config = dict(
    hop_length=320,
    depths=[2, 4, 2],
    label_smoothing=0.2,
    eps=1e-08,
    precondition_frequency=10,
    merge_dims=False,
    batch_size=384,
    lr_schedule='wsd',
    final_lr_fraction=0,
    weight_decay=0.0,
)
Rows from block 3 of a small sound classifier, named by matrix and row number. Rows with one number belong to one channel. Each number is 128 + 24 x the weight over its row's rms, rounded and kept within 0 to 255. All counts start at 0. Numbers have three digits each. After the name is the row's rms in percent of the matrix's.
Before each channel's rows are labels from the 100 clips, of 14848, where the channel reaches its highest value: "strongest on" is what is common among them. Only what is clearly more common there than usual is listed. The data: short pieces for a synthesised band: melody, chords, bass and drums.
# convs0: first 3x3 conv (model.blocks.3.convs.0.weight, 160x160x3x3, each kernel summed), inputs 0-79
# convs1: second 3x3 conv (model.blocks.3.convs.1.weight, 160x160x3x3, transposed, each kernel summed), outputs 0-79

strongest on: sine tone
convs0.143 093:154105131112092133131156122146149114127138161129163143108159084134121106115162133159128153135157102126117112134115125105178113153152127137144142113130140107144066129090117103140131100126132165150183113144144145161098120108143095151152117139
convs1.143 108:106139115127126091133104140136095122120108119107111101136090129076150152128183153102101130101132121126127120127160137134137094146098096107104095086114136117100130138158090132072124147071127102119070150126087116163130102108117121156121114132

strongest on: tempo: 90 to 100 bpm
convs0.82 110:153133152089113142160140135154106073114163115129118090164129142132089153104137166089110112149132152122087131127133093100115081084145122135117156102149150122153121139155138155087139132093104131094117103115161116103175120139105102171149152108
convs1.82 093:120133146107129100107115111094137091113121136135149116127135125095091152126152077117124122160153134156108109124121123118138103135099115122096091117120125104173128136058093121115155129087111124130114107120097095146097095104112115148113116121

strongest on: tempo: 120 to 130 bpm
convs0.38 122:158156126132131106157172162140140166112171125114126132151130122134126164127110087169126160114128149144141115138165161101145198142149110145145094160168149129088177125077151128142140109158137123157117099109102114151127108118094131147152094173
convs1.38 122:121111138087187116095112137136125106099140151135130141101119123096108090150111120081074093150092107127146101143114134118123126102090094099134145117131133116112146129096118100150113139097119134134137128099119139093135105108129108135073131139

strongest on: tempo: 90 to 100 bpm
convs0.105 100:135129108124120116115090135135140156113099105172156147132107133116116090126135101123126123143102072129148150117097190128141117112083132128119159170093123110157136140127115131147104140164167081146131082128115120146094120097157110131131109129
convs1.105 095:136130128100149180095108141146088136182115109140121085113124120119078120113168133126115085141129127130141116120119104111123094130147127156157123143110116155114091104147124130133106135124146136138124056150092077134108125089120127145106142172

strongest on: tempo: 160 to 170 bpm
convs0.95 109:059145138128108108069123129120116106086107081095120162132111142115167129126097101155125153119137143151119147116129123103108125122093162121116106116138118150101112138131106146102172157110118146088097146086133096107112127123069099116128119130
convs1.95 083:116106128111124104079096142118134095092092122142141151122131103139184129113124143156100149133161139097081082132141105131146133154167155176110134082192113121099143105116141127140175145110096100111094116129158106153093130101159137126112110130

strongest on: quiet level; tempo: 70 to 80 bpm
convs0.10 097:123147157116137162130116181121128145126128158108116140128158158124160154092138123174160113138162132153138141107154113121123130122160085131098116126138153097145121142078117168127144121135103156118159090133114153142180145155169128133096094171
convs1.10 088:148179141131128061134146147149143116079140146114148176117132126128114147156150171128094146142178079133137111131098101146138138156115127108144111090168132120126146122095119124163090115084114171109078152113115138112132112118135087124084119113

strongest on: tempo: 80 to 90 bpm; tempo: 70 to 80 bpm
convs0.65 092:103169133103116118117118109170111115117140084130092131096127075118143114125090159161117105160141129122127142122135113136140099127127095141080108178139129099166160096085123101159135126091096132132091111131154096122147140141115129111101089140
convs1.65 092:095148138131178061126132169147133106104174121176119134107090118105146109123141146131124103132162120101104062139137103113086115116103131144119123099170122103094150139131132139116114129112127121156110132120133101107112127130102108097100082091

strongest on: tempo: 80 to 90 bpm; muffled (low-pass); tempo: 90 to 100 bpm
convs0.124 105:094109130115046126107128104133114170136113126120082121111127123145124140123142121160136118113134143148102166074093134111136131113137120119106123130106153107132097147125137168144133110112096123109127147116111102122115101118099099135112107131
convs1.124 096:142134160151123103088132119143115099078122146156139162108101148120123119127126113090130104122127116149090083077137142113122116135102150138150141091100096132121112143128111097125179142086127106129095133106117128160087160161144139124133141118

strongest on: tempo: 110 to 120 bpm
convs0.112 091:098138094126092119122118105140117132116135134140154150153146102119162113155119153140101115137151122146139147116134157099120120140131137115118123144124092118101104103132130148079155122096128128143116079148108176165096119138129131106090116142
convs1.112 096:103149123126151086055105131118139102097125135115140144182110104093111155102132154116075112156104142110104130119135115088122100124122128153087146107133100090077148138102111148137124145072093149115093099115101120126088111100149114135095128144

strongest on: tempo: 110 to 120 bpm
convs0.5 104:118149098114111107089127105101122130097139126102103131156134117121136122102171148116112144120085095109085183160130123128169152082160139121152112173120146132181149154110134142118096091076141139131142077129090147075138114150148101126096126113
convs1.5 102:133132121100110094113130135108147084127164129179168124116142169089117160103092103155115138131131121118092096131123090151121114144137128145083125126168110101140163104106106103087129135097143141123102108152067136147099122120136140109125135106

strongest on: sine tone
convs0.102 092:112154144114109109143108115140090116131105123122126143154151130109102133147155163114118172086121090094122138095094103139052109133158116127087116096051128115131146104115139161138108114055140144106116083160123115169127130142103103137156135144
convs1.102 087:125169159078144099098107086139134147120144102157113112130114093110094128129156116141121106125148105096141148127139091090173121140128144150114141080122126122094171114131125119090131109148175124062103141154139104155128114146101134170126129107

strongest on: tempo: 140 to 150 bpm
convs0.42 122:117099128138152139133107074108161083151100115159119144140103137142131114144114146111125106120101118114132153113114121155118101111093137121181150159092120131132133134180125156157078121147112123126110121163122121184102130117089104125120105122
convs1.42 112:096106171127123132122129154109100110164100109207122098118128112097143157092148097139151117142090156132165095128139097166139107134135209147150133131106131099121114124115107114112140130127126131184144160121116122103116125097144111064099134084

strongest on: horn-like; tempo: 70 to 80 bpm; tempo: 80 to 90 bpm
convs0.37 103:133131115101086130082164155164096138108160135156149134136116074141091152146134119131112103123149171137128097107181126115125123091135129166091133100139132138133149106122169183151141160135120141128148123137169130104142102188151123147121109101
convs1.37 104:148149135099099093120113109119088099098139103128097130156124107064119112152142156094109139154129119158139120130129131093108102118103133082129153118160125102120151155078103134130073115125120147118102111112142124115140140145087125130156148134

strongest on: tempo: 110 to 120 bpm
convs0.31 102:157122126131146161157142173132148140130139143075113105137150143182141161122160131182131113092108153120125149166159149140105154128110145128136118177171138117173132106128100120116100092124099137131123166111087139107125142168126139138116128113
convs1.31 091:106111124135149103107146142158096088113138120146195149142132156104096137143148107111137121178109114099119125088084128129133104131088131145117103180133147130130103109073113132148088127137122145138132109101128140090098139121147107113146095149

strongest on: bass guitar-like
convs0.47 096:155094132100111178121137145130100085085132127142132113127124123080098127137120157135139118102136128143141089167094095153135176124124118116092129182126188110134143130096136160163090085126115122157107117117116157079129144152135108120158135120
convs1.47 080:149126125078146138097128134130141117123152151144116106129113115151095090123133134085121087137088143134132133128084112123116094067113109100134170151057112124153120103065105083103098099134133131181084095117091124109188128081096122116103133111

strongest on: tempo: 110 to 120 bpm
convs0.63 107:131108122125112136091156131121115082127121123110126131113135116077069154095176130120119132096130119136142125084131155088087169139171128138102138122113094135114127086093138102108144139115134129121130111117106158122117083141153090114117114164
convs1.63 118:155129135082154118098081147130123137112147149133133167093145197065100124163105107113096090130142115089131131125120132122103150119103086128082119106142113123110133137117131125106098132087129108087110114149106179096132134132133107141103128133

strongest on: tempo: 150 to 160 bpm
convs0.52 093:126128141124085134107139118107150049114091139130149137166104144150143180152119106114119117096093115096128151161132119097148111125134112163139145094079086109141074163149090108127156142128085142129175146144168137123124103128115084152150093154
convs1.52 091:160088176097119118129093147150117105155096129131113106087117145064192121093198130112128122103099094110114103135133112127112110146120151121139160092146135110101132088154157136069169096136149114129115134116136140119109111136142095121129123107

strongest on: sine tone
convs0.48 090:142072136102084126083092133123123116130136151123108149161086118108115141127172117124089115123109099103111135100102073145152113108094121109123165121135111149117158122143082100101142165115117140100107131151162169076134148134130122127121135099
convs1.48 086:110137127123117058135142122130125105136115150140112131120123094118105123126108135113109137122135124107120118106085100095124126123135158165161127104114150091140160124091098102116138103130157142116085170160132117127138150193103146123119144101

strongest on: tempo: 80 to 90 bpm
convs0.127 101:160131157143141154063153153163123132117149110099141123131150109115123176125143154160136127161139154154124110141151121113100192165143139103113132156192161134105120132109128118162141112122131137113134150081120107131167146164107128174128130118
convs1.127 109:135116121129168143126100124107116090135146121143158125114145148101133068124135141129125141147131095125122109143108144150112128113085123105065106133138144139137141095103117103136115130104119086155117121104137114094145117121134125092169129146

strongest on: tempo: 70 to 80 bpm
convs0.142 127:128097126111109122163108144101167122140149147086106102113112125101133159132112155153142115121123107115073179158138131124126123172105118148131108144146120156158092147143158128119100077092095158115131105061144120117157163132090158143115124131
convs1.142 112:160160140113111081156170125130119078115097126145112161102150155132129176138171109110115176144171117144129125107094110107099150117072132108141133095119124114156147140109133133115136096092091102164098134102114112140132128132087120141129107134

strongest on: tempo: 100 to 110 bpm
convs0.155 118:128119124143090113112146142084140132131117136143108102106091079154117115111147158131131082123116105105101125106166135097131114134151151129090141122103143148140109150175138125106161144122108091113095142142128116166102141112109172142116069127
convs1.155 103:134144152138129064120119160112127122138157134115131113118095147121097127131120130107135124127140117123068115091135109131112119121094114134118082115131134077145113134110145173144117121095139091133143128117102151153108151109130118137147109139

strongest on: tempo: 150 to 160 bpm
convs0.128 107:147125120124125149152145139112117145145156137079133077155122134174136129143126145111123172088122138148126130136121120141121166199136140119127104144170128156116119118081132132102132108097164161154090194150117140088148101116141145150121093137
convs1.128 121:138130132120177075096128137111136121119149156124136132103141087111125106163137107088113115139124134085134111111139110109136139113078145111127112106132158123134117123073113086130127113087115106151119159094128128127126123090151121084125115133

strongest on: tempo: 140 to 150 bpm
convs0.3 105:079106129135112118134108144126131125129138125132140135115106104118157096090107092131117116120127152143098121102149093119121112106158156149122173112136096090108132137090138142122152123140079153095107128145149071183114152096122098115137141137
convs1.3 108:156140127111133083134132120101143101086133174150103117152111066092141127136152140109121141129147131148122111117152106078164119137108168142150168114125142107100159085088131124098153166109143100096096149131119129167114133104137104142116145140

strongest on: tempo: 80 to 90 bpm
convs0.113 103:162093113144181201147153124071137154141151164097142087116095117125126132120150117133136128107101140174130136122136131124094176154123092117145122154130167185125142093091080109097122081102140134129107130072114168104133112148169163116155078094
convs1.113 092:125134094108188139122120134155127141115137158136115127098138119109115114141126117104128102136102131121116067130124105122126162161124133143124115136118121093111149145086128109130099096114128108162109165104141129090125127087160120101125134148

strongest on: sine tone
convs0.98 077:139073186132091127084149100106113094130133144104164101087170145117168155158099119118099146157156130117123088149109151129121125132112139112120125140154113128113128148194177103124133103142132077092126116112132130150149169115165155120142164112
convs1.98 103:133115115133164143124124108124149110087143117130152063103115140119102129135141118131122086190091150100119111119154155139094145088113117139153152136109128133138094088066091148117111121099140148088089095148110138108112146106096095127111104090

strongest on: tempo: 150 to 160 bpm
convs0.137 092:129142129160145106121118104118115137164120144075168106122105120119139148119134114150135131150152102101118128111152141145145178163155124123120126098156148179121073118125130097093144117109104110162137181078173134116093113097099114121077103095
convs1.137 101:127137127122168086100102108145106100128135170092149104115134119129120092154111119101101096133103147121127154129162181118113116113104117116093127080137131132109136104096134145118119115080125133100107138122137152096125111120134114130130096132

strongest on: bass guitar-like
convs0.140 085:149145121174132156121162159122106153131143112117135135137140138131097120137123089109128139134098182172147127161135153162121143121104138169112104133129162120161129152137081118151084116115112103112129149114166167095089089151141142101157099127
convs1.140 102:142097114106120134117095135088100108135107143163125090141140127084101105106190102094138106142112119138130125147078122138151133144109116085105109155106149159165143106092097101131098130143165126185161091096090090059159105097115114099147121129

strongest on: tempo: 80 to 90 bpm
convs0.89 112:072140133131113127147116142106117118122079121180109129127095105133151131155080134096149097120114126127160152110123115111138095130110109129116142094090104092105140124135137134148109133160121114098089113149112096158125136110106079117096115130
convs1.89 105:073142160134122109142176158140111110149146114183129109153121125079112120104132135160106114126128175106119090136140112154109135119124127151122142149137127121167133088157116140134174114146154130175150088147078119111133163129139128151153145098

strongest on: tempo: 100 to 110 bpm
convs0.32 122:151179111081112158135182128123138131120097146083111122122116135084144166134135122148131131100127149121102153138083126075136147118130115144093141150117128086118109080119130142095118094145118131175086111094120147090149126119143133143125097122
convs1.32 109:126126126050135097120100133157143123122114175145102161095133169087088085121145092088127144138118107142124122115092119105136116131072131093159140140124142142185130155085095130163097124106104128151109125119067163094117117108124112111097114100

strongest on: tempo: 140 to 150 bpm
convs0.22 105:154150103087101124145138138143115119144149134152149141116146114173150129120127138098135152132113112119100169151157125137140126168103126141132102158146107178130077100109129106104108107141121123156142127130130130110147123127141166077083103135
convs1.22 095:124146114090142085119120131087116095123167137108120121106099133081106071116133115151093080140085117133115138092107127096094163093079121110143153132162114113099123087105138104137137134080116132121108097155107091117121103119149136123131103152

strongest on: tempo: 70 to 80 bpm; tempo: 80 to 90 bpm
convs0.21 105:118120160166108116128090097095103104151108202123144108142106087145161126116146180113111092111101134128115134100163122120106125126146121122121163108122111146139131092096144094130106116141087097114101108131178119134166161146130144101076111117
convs1.21 088:113195148110072076169138131133111086126153106134116154139094110110136143146163132155105164107134133151083120097154142103093137140143105129138127092148116089145108094160122169118149117151132108143113110188131122146128137134083091159157162115

strongest on: sine tone
convs0.69 097:169140122105142162104163095127102119088200128084137107145129108117106164139153134123128111149126172120131101117155138108128136148127098109131128083170136126136106121131106128113119117171129141110143173108149128093150121155166161168110140104
convs1.69 089:122128160132145089147072130110111090152138112146149128095114151104096109123146109109111105161095112113111124119101119121113155114118144078110144136113121117123121093015094121137107129128089137136112114072149121102143098112127109094111123150

strongest on: tempo: 70 to 80 bpm
convs0.79 107:123134120112132117099115116143072142122136126109079117121134134136088124082120127160113138146126092129097158151135118152126104147142135137126077129122107137165111105127093088094087108108123174129156106125124138123136090119096100126113131117
convs1.79 105:088140179157119137142182135106157188110115147108110148162162081139111163107110121160119123115148110095143094099144089138157121145101153121140117123144158105130133107126139098117104128104108145142079166143141144155148111110103111151139109140

strongest on: horn-like
convs0.0 084:132125155094065115068153124081137111110106095131106123123116104124140120119101111129155085146096175117095087134167076134125125126149130150132097098142134137129109149109131115132157159111120120120132149155154103140109129089146132145133132099
convs1.0 106:158128164087153140160100112129116114127119134144125123119123139131101143153147145129119117155136106112163125128152113088107152079062155100112142125151133114122116106084125101124121083084139115140089153110093125088127155137145130120123155134

strongest on: tempo: 160 to 170 bpm; tempo: 150 to 160 bpm
convs0.148 131:068154114108098130093103096070153075131113092131125146114111138132149165085103138144090117102090115107103159115114105131078139111093142121134146145138102140109128120094089107103117101151120151113067115105134114090144119122121155120110104126
convs1.148 109:136110139093112110108099150132169086089123158194113141117155141096154137113141111143143115101136130102108119111160109101113192134145167164109132116157146139089154085094131152107174116097122119122090121119146111111103148136137118090118114137

strongest on: tempo: 90 to 100 bpm
convs0.114 093:127119174120084084088120106148120130119110106143130111167114116122164148096118149113101119129109137111106131100099156136123122126110134106107152165107124096126139119126168139112093111183149130104127092130134093142131128131111159125118113078
convs1.114 093:121124148107113121107100123105093104113137101152114146131079089118055126164159171127148119156138155147176127100132117117112116116151145137114118114152124123135091089085106109130107153110119128143122100132132103136168123112126148148135150108

strongest on: tempo: 160 to 170 bpm; tempo: 150 to 160 bpm
convs0.73 095:141149093144107134115162126081113121126121140143166087122104113146155172118137107086124117139124173102114101104142141122129090117128145157133160099153124121125077108114149154115099143114138140094135166161150112121088109112161161097079111083
convs1.73 101:112094145137132103098114125112101092120133123118138103136107136145091150106128129141116117137093161128078109107118102115100150111097150128150132114165114098093128067087122116129134129093128116119121084143126111112124120111135133180082124110